config.yaml
image_size: 32
generator_norm: "layernorm"
generator_blocks_per_level: 2
discriminator_avg_pool_shortcut: false
muon_scale: "original"
orthogonalizer: "polar_express"
adamw_lr_other_params: 0.0003
lr_schedule: "linear"
adamw_weight_decay_other_params: 0
Rows from block 3 of the discriminator of a small GAN, named by matrix and row number. Rows with one number belong to one channel. Each number is 200 + 40 x the weight over its row's rms, rounded and kept within 0 to 999. All counts start at 0.
Before each channel's rows are labels from the 100 images, of 14976, where the channel reaches its highest value: "strongest on" is what is common among them; "patch colour" is the nearest of a few named colours to the mean colour under the peak. Only what is clearly more common there than usual is listed. The data: scattered letters and digits in many colours. In brackets: how many of the 100, against the usual share in percent.
# convs0: first 3x3 conv (discriminator.blocks.3.convs.0.weight, 128x128x3x3, each kernel summed), inputs 0-127
# convs1: second 3x3 conv (discriminator.blocks.3.convs.1.weight, 128x128x3x3, transposed, each kernel summed), outputs 0-127

strongest on: teal (100 vs 40)
patch colour: black (80 vs 36.5)
convs0.8,164,209,163,187,218,180,224,198,172,191,213,151,194,180,205,165,206,210,159,179,292,197,224,187,167,215,209,186,192,97,215,236,161,157,162,244,177,176,223,185,206,206,239,186,261,98,180,219,222,121,218,223,120,218,189,193,154,209,131,228,189,203,185,259,167,215,140,203,268,194,172,223,184,195,138,264,195,182,202,104,212,259,146,146,255,204,206,239,167,104,124,133,173,185,209,249,102,253,201,185,208,241,186,258,257,191,251,174,228,201,212,235,233,221,192,244,203,186,154,107,145,236,255,255,197,221,200,193
convs1.8,220,175,190,164,208,228,202,251,164,227,212,204,188,145,231,135,202,210,234,259,147,171,259,233,279,197,189,258,267,167,250,240,180,150,210,139,239,217,131,247,205,195,230,174,152,153,221,205,205,243,146,207,182,219,242,258,202,171,183,168,255,192,172,192,260,229,197,182,213,243,154,188,171,187,196,229,150,200,165,142,231,238,253,150,129,131,208,202,201,224,143,217,156,228,193,179,164,258,218,168,141,191,212,162,399,155,141,232,231,232,188,182,215,169,180,182,193,186,201,155,255,154,172,167,194,236,226,158

strongest on: teal (99 vs 40); pink (40 vs 19.7)
patch colour: green (75 vs 1.1)
convs0.43,119,222,205,231,266,196,197,226,177,184,195,210,210,215,284,194,152,242,211,173,218,193,270,242,188,233,277,241,200,180,214,224,202,246,242,213,206,331,217,193,238,220,243,227,220,206,187,226,149,136,243,163,207,172,136,204,215,224,197,210,157,210,194,196,212,188,193,187,194,133,278,228,179,217,232,159,201,195,182,193,250,311,155,273,276,185,213,243,234,195,216,159,216,164,188,179,144,259,176,163,194,243,238,208,208,255,318,236,192,226,225,207,202,238,266,183,216,214,175,198,197,217,213,335,220,210,263,257
convs1.43,209,171,114,162,192,149,206,249,213,212,243,172,160,201,152,186,247,160,270,213,191,168,180,143,213,163,193,155,246,164,173,339,190,218,242,207,239,225,156,277,223,167,275,118,234,155,280,160,225,171,145,200,247,210,274,228,234,243,145,170,190,196,213,197,230,211,226,218,169,219,227,167,186,186,202,193,202,228,142,235,208,198,216,244,147,198,235,203,186,208,282,149,196,246,201,176,194,235,228,168,176,216,198,137,183,192,111,263,195,224,185,199,243,251,175,216,88,214,237,155,136,126,211,174,224,176,166,191

strongest on: yellow (100 vs 19.5)
patch colour: yellow (30 vs 0); orange (29 vs 0.1)
convs0.58,309,235,225,254,212,220,163,198,229,167,219,195,194,193,175,175,188,292,217,209,191,191,242,225,200,199,219,193,126,240,153,187,200,210,210,183,219,226,211,184,211,245,245,203,229,316,201,172,206,174,207,195,236,258,164,176,249,180,215,181,220,203,252,132,185,206,198,191,130,221,200,188,196,202,202,212,72,206,204,216,195,145,180,190,126,271,156,150,246,188,228,202,202,201,199,168,303,260,235,272,136,144,223,235,146,181,120,189,113,150,206,194,215,167,300,157,213,216,158,164,183,183,139,158,218,222,142,186
convs1.58,195,314,182,237,204,195,214,239,88,220,98,229,201,163,200,374,224,215,209,163,227,218,262,127,162,164,187,154,198,172,213,180,200,222,207,214,235,204,129,227,168,214,245,241,273,244,160,232,177,170,212,180,231,214,230,141,202,215,178,188,166,228,246,209,171,208,147,202,203,176,207,203,234,175,189,216,220,237,198,216,189,158,238,212,203,171,219,150,164,200,228,134,228,242,166,221,368,248,222,266,200,226,206,179,126,185,197,229,211,208,210,173,172,147,203,195,187,195,214,212,180,199,211,197,174,246,173,212

strongest on: green (89 vs 39.1); yellow (47 vs 19.5)
patch colour: green (64 vs 1.1)
convs0.9,239,196,198,222,273,178,192,231,161,146,225,199,213,204,201,213,216,254,177,110,200,129,267,220,182,204,190,219,173,219,164,134,231,178,194,293,211,167,208,103,247,264,254,187,229,253,191,93,269,226,159,180,221,227,223,206,178,205,211,213,210,173,244,191,186,184,177,165,240,162,272,240,238,228,158,169,145,180,233,174,167,201,202,208,153,221,170,162,184,174,160,103,175,233,184,163,227,259,213,221,135,178,173,194,203,145,183,152,131,265,245,268,235,159,248,147,207,137,193,180,189,225,218,160,160,187,143,113
convs1.9,186,146,179,241,228,233,250,233,187,206,114,199,217,179,169,239,215,316,201,163,236,267,275,62,201,226,271,170,194,185,203,178,192,150,250,217,209,216,234,195,178,249,166,236,124,252,305,223,178,241,140,196,174,227,211,213,251,194,175,190,276,169,229,195,123,191,142,187,183,208,191,175,234,241,186,209,234,193,198,243,236,206,200,162,252,233,180,208,227,217,167,180,256,192,204,181,124,232,207,228,242,168,254,162,164,201,289,218,158,231,206,220,175,106,188,151,194,215,205,202,172,127,198,214,228,183,153,197

strongest on: pink (70 vs 19.7); white (66 vs 19.4)
patch colour: brown (40 vs 11.7); grey (30 vs 3.3)
convs0.77,196,172,246,165,307,191,190,202,238,148,208,234,217,230,217,208,152,157,126,199,205,163,265,219,230,228,154,223,132,177,239,253,242,202,222,167,207,106,260,232,251,118,246,206,212,221,243,176,222,211,204,169,147,240,185,133,224,201,257,107,164,159,192,208,168,265,231,148,295,235,228,174,251,243,252,178,160,219,196,264,224,205,249,167,164,219,248,256,195,199,209,208,206,240,210,224,222,202,248,189,250,256,202,183,212,245,176,239,217,224,217,243,205,139,191,219,162,253,216,294,153,188,236,234,160,235,240,266
convs1.77,203,169,150,197,231,201,202,217,257,180,328,192,289,229,256,286,212,157,186,239,239,174,181,225,195,110,186,121,172,231,119,130,202,256,168,171,255,211,194,156,180,201,219,318,223,221,272,234,191,188,147,199,164,141,189,252,192,184,211,164,175,219,232,201,233,225,164,274,232,235,230,240,189,179,238,141,166,222,229,264,261,236,198,258,274,209,189,156,227,146,196,165,162,197,176,255,213,169,187,179,261,168,172,224,178,190,244,225,201,237,207,156,160,217,199,198,163,195,164,268,218,213,179,157,239,188,199,175

strongest on: orange (55 vs 19.3)
patch colour: black (62 vs 36.5); brown (34 vs 11.7)
convs0.18,229,232,155,207,214,214,187,190,220,195,201,226,177,205,220,214,216,335,245,300,163,157,251,204,102,208,266,222,151,213,175,198,193,177,207,154,181,262,165,77,162,205,218,185,235,153,226,227,270,204,183,169,202,225,180,206,156,176,227,198,68,168,204,187,162,166,178,182,111,220,227,205,240,295,187,195,156,177,192,202,164,172,253,262,119,193,182,142,180,149,243,164,192,144,187,180,247,211,190,164,146,186,251,224,225,208,157,180,186,185,192,203,172,193,179,209,200,264,169,189,204,197,180,207,200,240,146,267
convs1.18,194,168,196,207,172,227,249,183,56,262,225,197,187,231,265,153,193,333,260,192,217,163,229,238,261,146,210,142,165,175,193,269,191,181,218,247,216,229,237,241,222,197,178,186,111,144,173,151,170,212,204,184,199,306,219,158,215,165,235,218,249,221,194,192,201,182,178,196,133,181,162,185,144,293,194,233,247,219,240,172,221,237,187,279,266,177,206,252,218,194,246,240,156,225,192,125,223,186,208,188,210,211,181,169,203,210,231,217,195,169,207,177,218,214,189,269,213,188,222,206,189,202,201,226,184,322,172,202

strongest on: green (98 vs 39.1)
patch colour: black (66 vs 36.5); green (33 vs 1.1)
convs0.12,260,170,208,288,167,227,180,183,157,185,248,154,175,168,188,174,142,241,159,183,237,185,238,202,179,192,168,197,233,188,211,143,152,147,202,161,128,222,213,180,154,211,211,211,157,255,266,246,225,191,197,189,224,197,135,220,259,167,177,191,203,201,227,210,234,209,190,196,109,219,117,142,229,164,144,209,201,199,136,144,220,224,230,114,242,237,154,206,192,170,172,218,222,171,138,154,197,177,231,269,134,202,171,296,188,48,200,246,200,210,190,142,186,199,237,187,178,143,161,190,293,219,198,189,233,170,181,164
convs1.12,179,255,178,194,190,170,226,212,263,223,118,189,224,187,200,234,173,199,214,222,117,182,253,119,238,250,236,219,267,181,189,148,173,131,237,225,234,221,211,229,208,243,258,184,215,295,169,158,175,193,190,201,274,231,221,317,243,239,148,145,230,259,270,177,192,200,175,221,214,184,202,198,248,177,174,159,234,182,222,214,247,181,280,160,72,178,182,204,185,178,172,217,232,222,207,164,178,210,259,232,201,163,244,58,181,196,183,206,166,193,184,178,234,226,215,204,253,212,248,229,153,216,245,219,197,229,191,221

strongest on: orange (56 vs 19.3); yellow (56 vs 19.5); white (47 vs 19.4)
patch colour: black (100 vs 36.5)
convs0.37,180,205,233,189,217,242,184,226,237,225,214,228,155,249,277,213,176,127,186,223,208,178,259,169,283,185,238,298,252,192,163,211,237,198,230,254,179,130,189,245,203,262,193,210,116,168,186,179,135,187,145,274,193,170,178,230,263,156,153,219,214,197,219,225,188,254,162,166,225,161,144,230,246,175,212,185,206,196,205,182,183,225,171,154,196,217,244,177,213,210,191,140,174,231,218,147,213,177,177,171,242,231,125,210,102,200,146,174,193,220,218,189,216,203,134,172,186,276,186,260,228,163,124,142,283,85,175,214
convs1.37,208,225,203,205,168,223,221,230,250,171,279,175,179,224,242,219,203,195,158,280,287,144,212,224,174,217,164,227,202,276,202,212,132,140,236,218,191,183,204,152,252,226,217,156,209,221,145,172,266,171,204,180,211,181,213,126,163,259,208,175,154,140,203,205,153,189,224,218,204,235,191,143,171,227,277,231,218,185,218,273,220,216,218,97,139,196,202,252,205,176,237,154,164,199,193,206,186,162,212,249,210,239,144,265,183,216,141,197,170,164,162,163,241,61,221,311,217,243,172,138,207,201,213,171,153,165,213,218

strongest on: green (90 vs 39.1); yellow (43 vs 19.5)
patch colour: black (61 vs 36.5); green (25 vs 1.1)
convs0.21,262,227,141,221,275,224,233,180,180,176,225,184,223,56,226,185,163,323,185,193,271,158,243,231,149,235,177,197,146,192,205,218,213,229,201,222,150,216,207,223,248,189,213,207,291,207,178,205,244,188,289,201,170,171,162,213,165,217,184,178,218,248,264,204,191,187,218,174,215,231,174,204,241,172,199,232,258,218,244,253,185,240,218,174,122,227,251,199,146,162,136,230,234,247,170,223,217,343,211,238,194,168,229,187,249,168,205,159,189,220,205,244,191,218,295,223,203,214,195,171,149,218,228,169,219,193,150,208
convs1.21,206,239,232,251,173,281,189,235,136,190,121,170,210,208,157,337,218,285,141,212,219,159,212,96,225,256,197,228,195,226,226,193,209,202,213,201,189,222,159,237,165,183,212,240,123,216,226,260,209,168,126,177,149,193,207,214,223,182,181,222,144,177,252,181,153,177,149,205,215,179,205,242,201,162,195,258,219,197,201,180,202,158,236,165,296,228,228,250,194,230,159,181,275,204,207,218,242,275,303,217,145,155,189,212,209,212,254,159,223,239,188,250,168,158,160,239,186,241,201,179,195,218,223,231,215,146,132,154

strongest on: pink (87 vs 19.7); white (52 vs 19.4)
patch colour: grey (35 vs 3.3)
convs0.99,115,160,167,121,158,187,198,198,223,175,166,212,201,206,191,238,191,228,242,103,235,182,166,132,158,197,96,198,150,177,230,217,233,194,217,215,212,85,167,203,208,150,124,202,230,119,226,191,194,200,233,177,181,203,175,191,155,231,190,174,170,229,247,228,170,227,184,214,303,171,213,125,224,156,204,232,230,152,226,220,203,208,225,231,111,133,233,245,173,154,217,196,179,179,202,236,191,228,222,114,190,180,213,177,197,239,111,204,191,211,186,204,183,195,132,184,188,138,279,217,153,218,242,213,147,198,197,101
convs1.99,215,124,206,159,188,168,126,189,140,208,241,214,220,195,214,195,216,218,222,269,262,191,167,228,178,195,182,228,188,173,153,190,202,200,211,75,180,256,239,148,179,222,134,328,160,193,203,218,258,177,127,207,177,162,224,250,204,253,182,252,171,188,221,185,215,207,205,244,305,176,225,181,192,152,196,246,195,208,171,224,197,185,154,196,283,239,185,152,180,177,260,166,198,221,190,235,175,159,128,159,204,183,223,280,273,194,249,204,205,245,190,163,217,163,160,122,84,226,178,188,222,223,192,175,258,193,173,194

strongest on: orange (73 vs 19.3); yellow (63 vs 19.5); the character G (28 vs 9.8)
patch colour: brown (85 vs 11.7)
convs0.1,179,135,171,238,232,192,184,200,196,159,208,163,184,158,189,176,116,249,163,223,139,196,256,135,162,245,259,259,173,162,243,188,237,262,218,160,197,189,184,177,210,222,169,187,238,104,207,180,181,137,193,195,163,192,182,213,198,154,220,132,196,187,253,145,144,241,196,202,133,273,188,168,272,214,235,153,136,171,233,120,209,245,280,251,203,142,163,250,136,172,224,214,197,180,160,148,191,170,238,123,226,191,195,192,192,232,169,233,187,138,172,113,218,147,207,180,171,273,175,271,165,193,170,143,221,223,172,211
convs1.1,205,127,225,201,181,232,199,173,260,176,278,229,210,217,177,154,249,259,225,237,296,200,203,209,252,100,181,78,270,190,148,133,177,248,168,191,178,227,241,244,220,206,145,332,159,158,203,184,151,244,229,183,228,226,221,169,246,199,258,259,250,167,260,165,178,220,119,170,195,152,196,191,223,226,231,177,206,173,222,137,189,227,160,288,180,201,194,199,224,184,166,202,181,211,207,219,237,219,202,215,205,230,164,215,171,202,276,202,210,175,220,161,160,244,213,195,255,165,200,259,225,241,235,194,212,266,229,206

strongest on: teal (75 vs 40)
patch colour: green (87 vs 1.1)
convs0.116,249,198,165,271,133,233,208,222,152,256,192,230,202,213,207,225,161,178,220,308,237,194,229,180,88,241,268,192,162,174,149,158,180,217,200,213,242,189,217,189,180,219,185,192,185,172,201,163,233,189,133,238,174,267,210,210,175,200,171,241,194,137,175,245,194,191,139,253,147,252,210,205,232,269,240,144,168,217,288,155,209,194,153,196,210,216,117,232,136,222,223,181,105,124,121,164,194,225,220,217,142,219,239,224,205,266,210,215,171,125,256,247,177,172,122,215,170,228,204,182,198,206,190,230,257,225,163,189
convs1.116,196,207,274,159,152,197,262,272,109,246,182,102,189,177,214,129,238,180,187,241,185,197,241,198,139,158,220,283,227,192,251,196,140,184,226,201,147,185,149,225,217,194,171,94,179,169,185,144,175,241,234,190,146,271,214,215,193,190,196,249,268,157,173,177,123,192,206,239,190,212,171,170,179,282,217,192,207,193,168,125,221,227,172,232,209,214,177,254,181,215,173,170,236,178,237,187,225,229,184,198,201,215,234,164,224,197,76,202,236,209,153,176,201,132,208,136,155,205,253,191,180,246,237,220,141,270,230,193

strongest on: orange (65 vs 19.3); yellow (46 vs 19.5)
patch colour: black (99 vs 36.5)
convs0.41,207,215,189,186,123,188,162,137,215,202,181,195,185,247,187,188,157,238,184,216,70,172,160,193,136,145,170,207,234,252,189,146,270,183,153,205,210,180,163,207,199,187,124,216,146,169,227,197,251,233,148,205,226,183,180,172,189,222,211,177,272,241,244,129,230,211,236,239,228,217,178,214,115,133,168,222,159,190,158,212,127,184,200,255,181,101,173,192,204,219,255,181,183,194,193,169,225,116,168,174,224,136,185,201,199,170,170,182,178,217,210,143,196,156,112,170,236,160,157,162,190,146,175,146,142,187,112,128
convs1.41,211,98,209,206,203,213,200,200,30,209,195,236,185,267,173,154,189,258,182,154,265,185,152,222,196,271,171,174,209,185,206,166,179,225,261,227,203,219,256,243,241,208,139,169,223,148,183,186,257,190,266,180,210,213,200,183,248,233,177,266,233,230,228,193,206,157,163,160,137,191,144,196,234,196,204,225,216,176,185,265,201,278,159,275,204,215,196,232,179,207,229,184,203,202,205,122,260,157,174,174,218,127,174,311,136,161,229,223,177,180,209,224,202,199,170,172,203,179,164,188,172,265,184,244,269,167,211,240

strongest on: green (98 vs 39.1); white (40 vs 19.4); yellow (40 vs 19.5)
patch colour: black (71 vs 36.5); green (28 vs 1.1)
convs0.2,249,183,251,251,213,216,233,242,191,206,188,151,175,209,216,232,193,204,202,147,174,208,218,220,240,185,125,145,144,181,131,219,174,123,106,182,197,161,202,172,215,258,259,172,143,228,183,181,184,230,146,205,228,190,250,177,259,207,184,239,231,209,163,248,190,164,209,196,137,204,227,205,224,199,174,177,119,198,169,165,254,188,108,159,196,189,219,215,225,221,206,248,226,291,233,183,217,300,218,153,138,191,215,220,152,119,216,182,154,139,214,132,242,206,271,175,225,79,214,153,167,194,197,172,227,166,170,129
convs1.2,185,178,212,200,186,266,207,229,310,219,244,170,188,293,203,332,201,201,234,262,276,192,273,166,112,243,240,157,124,210,248,164,194,176,199,226,130,206,197,164,209,250,208,214,249,270,266,217,218,215,223,164,203,232,234,167,223,198,159,124,202,254,186,173,170,191,182,230,231,192,173,144,171,188,192,202,202,180,235,188,187,182,227,142,139,192,196,229,171,249,201,254,266,250,205,155,188,244,199,207,164,192,185,61,200,223,203,184,217,178,169,204,247,182,261,221,224,222,204,247,146,214,208,182,210,182,182,250

strongest on: pink (50 vs 19.7); orange (43 vs 19.3)
patch colour: black (71 vs 36.5)
convs0.125,207,162,160,170,148,232,210,266,239,185,189,197,182,219,234,158,236,183,133,159,215,137,164,186,229,158,186,191,329,227,160,184,141,202,250,201,220,115,191,240,170,225,244,199,202,193,96,165,189,211,134,170,258,224,155,209,183,203,233,212,284,214,206,199,176,252,219,200,182,157,159,183,224,261,123,258,203,244,195,217,199,123,199,153,193,245,154,196,211,247,231,164,205,133,125,233,236,180,205,168,153,214,255,136,122,223,186,180,168,235,270,184,155,201,223,241,121,186,208,241,183,215,170,125,204,189,243,216
convs1.125,191,219,203,219,187,137,192,162,130,202,216,228,178,173,204,222,167,85,220,192,208,277,131,222,156,226,229,256,245,192,212,204,195,214,207,207,137,224,157,168,237,200,136,172,245,228,224,189,213,196,273,185,238,200,187,250,194,228,185,194,108,150,199,176,171,193,239,230,263,202,193,167,224,161,263,248,245,213,134,222,175,216,266,157,181,179,175,182,191,200,223,204,159,188,230,120,173,199,226,255,224,184,253,262,128,201,187,196,152,126,195,189,177,260,148,263,215,221,167,122,139,240,219,286,189,80,221,161

strongest on: green (96 vs 39.1)
patch colour: green (88 vs 1.1)
convs0.56,251,207,185,289,199,217,149,169,188,173,199,147,166,96,173,149,143,226,149,132,209,179,198,205,160,254,208,249,153,159,223,172,188,218,182,182,183,290,175,199,197,236,215,185,189,290,211,207,200,153,181,211,150,211,208,179,252,142,219,224,175,234,182,182,173,173,212,222,142,227,221,231,323,176,280,169,184,203,200,208,150,262,210,210,225,203,158,181,165,143,196,172,180,171,190,206,231,255,239,285,153,187,271,240,165,176,236,258,171,163,212,116,226,207,295,202,238,159,157,167,209,196,247,171,205,260,153,147
convs1.56,200,212,146,253,212,250,203,173,231,158,128,261,173,145,115,276,164,256,191,183,195,224,254,73,233,230,207,172,234,239,186,183,211,205,251,205,198,170,169,272,174,302,285,199,214,245,207,170,196,187,157,204,195,214,201,218,209,154,214,193,217,220,267,173,147,200,117,215,177,235,265,214,168,298,142,225,241,208,188,151,199,157,257,229,169,199,188,190,224,189,276,182,191,190,199,194,195,245,190,262,200,226,214,83,176,199,131,184,207,215,194,211,208,122,199,237,219,192,209,203,167,146,244,197,185,249,151,207

strongest on: yellow (72 vs 19.5); white (52 vs 19.4)
patch colour: brown (48 vs 11.7)
convs0.16,218,175,149,203,212,186,171,209,182,164,209,237,216,222,227,196,176,225,171,128,213,269,169,215,227,193,155,192,204,213,233,193,203,192,246,140,278,254,265,184,163,179,169,159,175,182,237,166,227,190,198,160,203,289,138,197,192,171,128,193,211,153,215,288,156,219,195,227,137,184,126,223,229,202,244,223,182,172,213,209,180,208,162,205,216,221,191,210,232,122,183,179,177,272,195,204,225,212,251,226,239,260,231,139,257,187,207,247,201,235,135,331,233,207,228,258,120,239,170,340,202,184,237,184,141,241,149,184
convs1.16,168,156,229,251,233,229,205,243,170,181,167,210,242,161,186,168,203,216,138,148,205,177,188,189,145,202,188,202,152,204,163,176,178,254,187,160,276,192,198,175,115,249,231,235,173,230,296,192,140,197,176,271,174,135,162,320,206,227,237,197,187,117,208,229,140,128,228,179,218,199,226,206,217,192,205,160,159,174,193,254,190,189,221,216,245,215,199,189,213,126,163,120,199,166,215,267,166,255,234,228,202,134,232,147,134,160,187,147,140,120,235,134,193,244,225,220,178,188,141,176,249,186,202,234,199,139,230,248

strongest on: orange (53 vs 19.3)
patch colour: brown (40 vs 11.7)
convs0.75,246,241,178,145,243,172,292,206,130,181,150,200,200,192,250,194,238,199,265,118,227,225,205,92,219,205,186,254,123,242,169,121,241,148,207,184,165,160,117,225,239,170,270,201,199,214,233,188,176,218,183,140,214,217,265,126,206,162,199,244,187,208,153,125,187,253,260,216,195,201,239,270,183,200,153,182,281,227,217,173,227,174,170,227,248,154,225,208,216,140,215,199,194,218,178,251,188,155,167,231,179,185,200,223,203,194,157,210,189,238,211,176,306,259,165,164,168,191,227,141,170,193,134,196,174,236,217,248
convs1.75,237,180,271,223,211,115,184,228,196,203,199,162,244,263,310,199,198,203,170,136,147,328,197,207,280,219,216,252,182,163,211,221,166,197,248,242,209,175,176,174,188,192,204,195,185,270,179,199,215,204,182,175,150,228,183,221,160,175,214,101,192,160,197,236,226,170,197,173,189,228,211,177,236,163,208,306,238,201,231,252,245,206,192,163,299,214,181,232,228,211,218,250,140,180,203,170,178,136,162,161,184,267,217,197,147,188,294,208,192,232,193,191,180,198,165,206,200,241,218,185,121,172,137,264,240,132,159,170

strongest on: yellow (100 vs 19.5)
patch colour: yellow (35 vs 0); brown (33 vs 11.7)
convs0.89,306,175,218,256,165,235,159,220,210,216,178,168,185,227,210,224,234,279,177,241,168,224,181,215,219,188,226,173,205,192,209,187,243,155,301,125,157,175,180,231,192,242,195,233,271,172,240,210,205,197,169,227,160,203,228,194,192,157,100,162,195,191,210,154,191,177,159,206,92,255,163,132,275,105,196,165,221,252,235,218,172,158,222,108,177,211,224,166,203,242,181,234,174,195,178,178,238,197,212,151,233,236,168,157,193,184,120,191,198,189,148,115,181,205,201,163,172,261,138,225,223,161,173,134,145,157,156,217
convs1.89,195,195,201,219,175,290,205,136,253,240,221,131,139,266,258,223,179,310,246,202,235,183,131,300,69,168,201,120,119,212,231,223,248,205,241,190,246,272,238,247,198,143,212,244,190,132,140,194,234,193,190,207,221,225,211,179,224,281,209,250,201,183,210,203,104,188,216,195,179,147,228,131,245,233,166,177,263,197,217,238,162,178,157,151,252,154,235,181,186,217,219,145,205,209,214,199,248,206,202,209,175,174,184,233,204,225,203,194,147,220,160,207,185,211,215,243,209,200,222,238,223,189,244,190,191,208,228,211

strongest on: pink (75 vs 19.7); orange (42 vs 19.3)
patch colour: black (92 vs 36.5)
convs0.84,201,236,146,197,185,175,255,189,150,231,192,214,165,178,215,216,169,255,227,178,159,270,180,204,274,224,194,226,126,167,166,181,197,183,197,222,205,146,206,201,204,161,203,212,210,108,225,194,194,222,212,224,230,145,199,176,211,214,259,142,214,185,236,125,206,179,147,205,127,210,253,197,166,181,147,162,270,258,138,316,184,240,280,195,111,234,185,169,203,170,202,190,226,201,188,268,155,202,204,177,144,238,186,112,183,201,135,180,206,244,224,190,100,181,156,229,206,237,153,154,200,201,234,145,158,146,97,218
convs1.84,210,176,267,148,209,278,132,118,253,184,235,184,238,248,205,224,209,263,195,201,207,179,174,125,113,213,199,205,106,214,171,222,223,200,211,161,211,208,260,213,205,183,203,201,141,199,198,205,166,192,221,219,186,173,200,260,204,191,194,229,189,209,280,180,156,165,211,164,176,180,183,188,196,219,218,217,231,171,216,326,159,203,106,159,317,211,210,212,224,206,215,199,252,173,169,211,170,195,181,198,184,161,223,321,210,227,286,201,173,197,173,258,231,177,142,125,159,274,182,147,192,215,242,204,254,175,191,148

strongest on: teal (74 vs 40); orange (43 vs 19.3)
patch colour: black (61 vs 36.5); green (27 vs 1.1)
convs0.100,269,157,188,192,260,172,219,240,168,161,197,141,198,140,207,235,155,122,167,212,248,166,267,230,150,186,161,215,233,269,232,230,152,260,159,146,184,197,222,243,229,233,245,178,198,234,207,193,199,203,213,242,203,214,214,184,186,182,183,224,181,208,204,244,222,170,150,220,218,160,211,218,146,236,252,230,239,164,258,207,182,168,135,183,237,215,226,173,146,104,185,196,166,207,216,259,209,123,182,264,178,180,181,293,176,223,297,113,216,217,219,166,168,239,253,253,190,100,230,161,193,218,227,186,206,209,188,74
convs1.100,163,245,171,218,249,135,266,157,248,232,206,190,206,136,204,224,216,119,124,274,125,229,278,97,234,234,209,270,276,167,213,173,193,207,197,194,191,193,134,149,176,227,186,210,203,255,246,195,245,147,197,199,270,224,219,285,87,156,176,143,156,198,165,182,229,218,213,244,223,191,175,251,234,228,188,245,122,207,242,167,207,161,207,140,164,222,207,182,150,201,186,194,207,204,209,237,157,197,189,249,223,170,177,122,254,195,197,215,213,210,170,197,227,179,206,158,206,191,190,156,201,147,137,221,232,131,227,239

strongest on: yellow (87 vs 19.5); orange (42 vs 19.3)
patch colour: brown (53 vs 11.7)
convs0.97,280,167,166,221,207,250,219,204,181,142,222,217,109,191,213,201,223,190,182,223,269,224,153,216,229,240,225,152,215,131,189,167,181,190,190,161,110,172,200,148,240,218,186,154,200,242,192,215,149,190,207,218,243,188,191,194,132,144,181,142,204,295,232,126,202,183,189,228,137,129,136,180,167,260,225,254,250,186,214,244,198,180,240,203,139,191,206,211,240,182,225,208,192,269,214,193,208,205,220,250,173,193,298,254,217,217,181,208,232,213,210,195,176,111,166,240,223,183,298,149,141,226,167,205,220,226,302,275
convs1.97,198,248,259,220,208,220,184,156,206,193,187,153,249,244,210,202,198,233,180,204,221,248,196,175,168,217,215,331,77,187,257,226,238,145,163,232,268,163,296,212,157,152,178,152,181,228,290,178,179,200,193,244,188,199,177,218,167,199,162,134,233,209,171,204,221,249,192,158,232,231,211,230,184,208,228,190,164,191,186,230,217,168,158,74,306,223,206,193,218,183,195,158,232,146,212,252,202,210,170,212,209,209,227,151,232,254,226,177,229,214,244,225,229,127,206,194,180,214,245,175,155,240,183,277,172,141,115,195

strongest on: yellow (70 vs 19.5); orange (60 vs 19.3)
patch colour: brown (56 vs 11.7)
convs0.44,128,169,200,248,165,190,199,185,195,198,209,204,151,219,224,232,162,250,204,119,142,190,234,212,135,169,155,201,88,219,143,203,137,206,217,210,237,153,182,146,211,181,190,151,214,178,180,170,239,194,204,173,210,190,178,234,194,205,290,169,164,223,240,229,200,154,214,168,212,149,168,171,209,182,182,185,103,160,155,236,149,152,262,243,128,119,140,247,172,160,184,205,188,210,200,154,178,195,148,147,131,192,208,195,194,252,204,249,114,206,202,196,159,189,249,147,180,260,156,168,152,212,155,212,250,170,107,284
convs1.44,243,146,209,177,186,219,172,254,106,168,163,168,143,205,172,186,235,351,200,203,250,170,159,210,267,101,173,175,154,180,160,223,220,153,198,143,139,234,253,295,229,190,226,276,148,147,158,180,161,188,181,192,183,193,205,184,246,138,171,192,264,205,228,187,145,193,170,197,160,155,185,190,179,173,245,222,219,206,227,249,173,231,225,221,232,223,185,221,222,206,244,151,178,194,188,175,135,156,189,157,182,192,176,255,228,226,243,210,244,177,220,176,164,114,190,234,219,150,249,208,177,244,225,218,252,240,114,165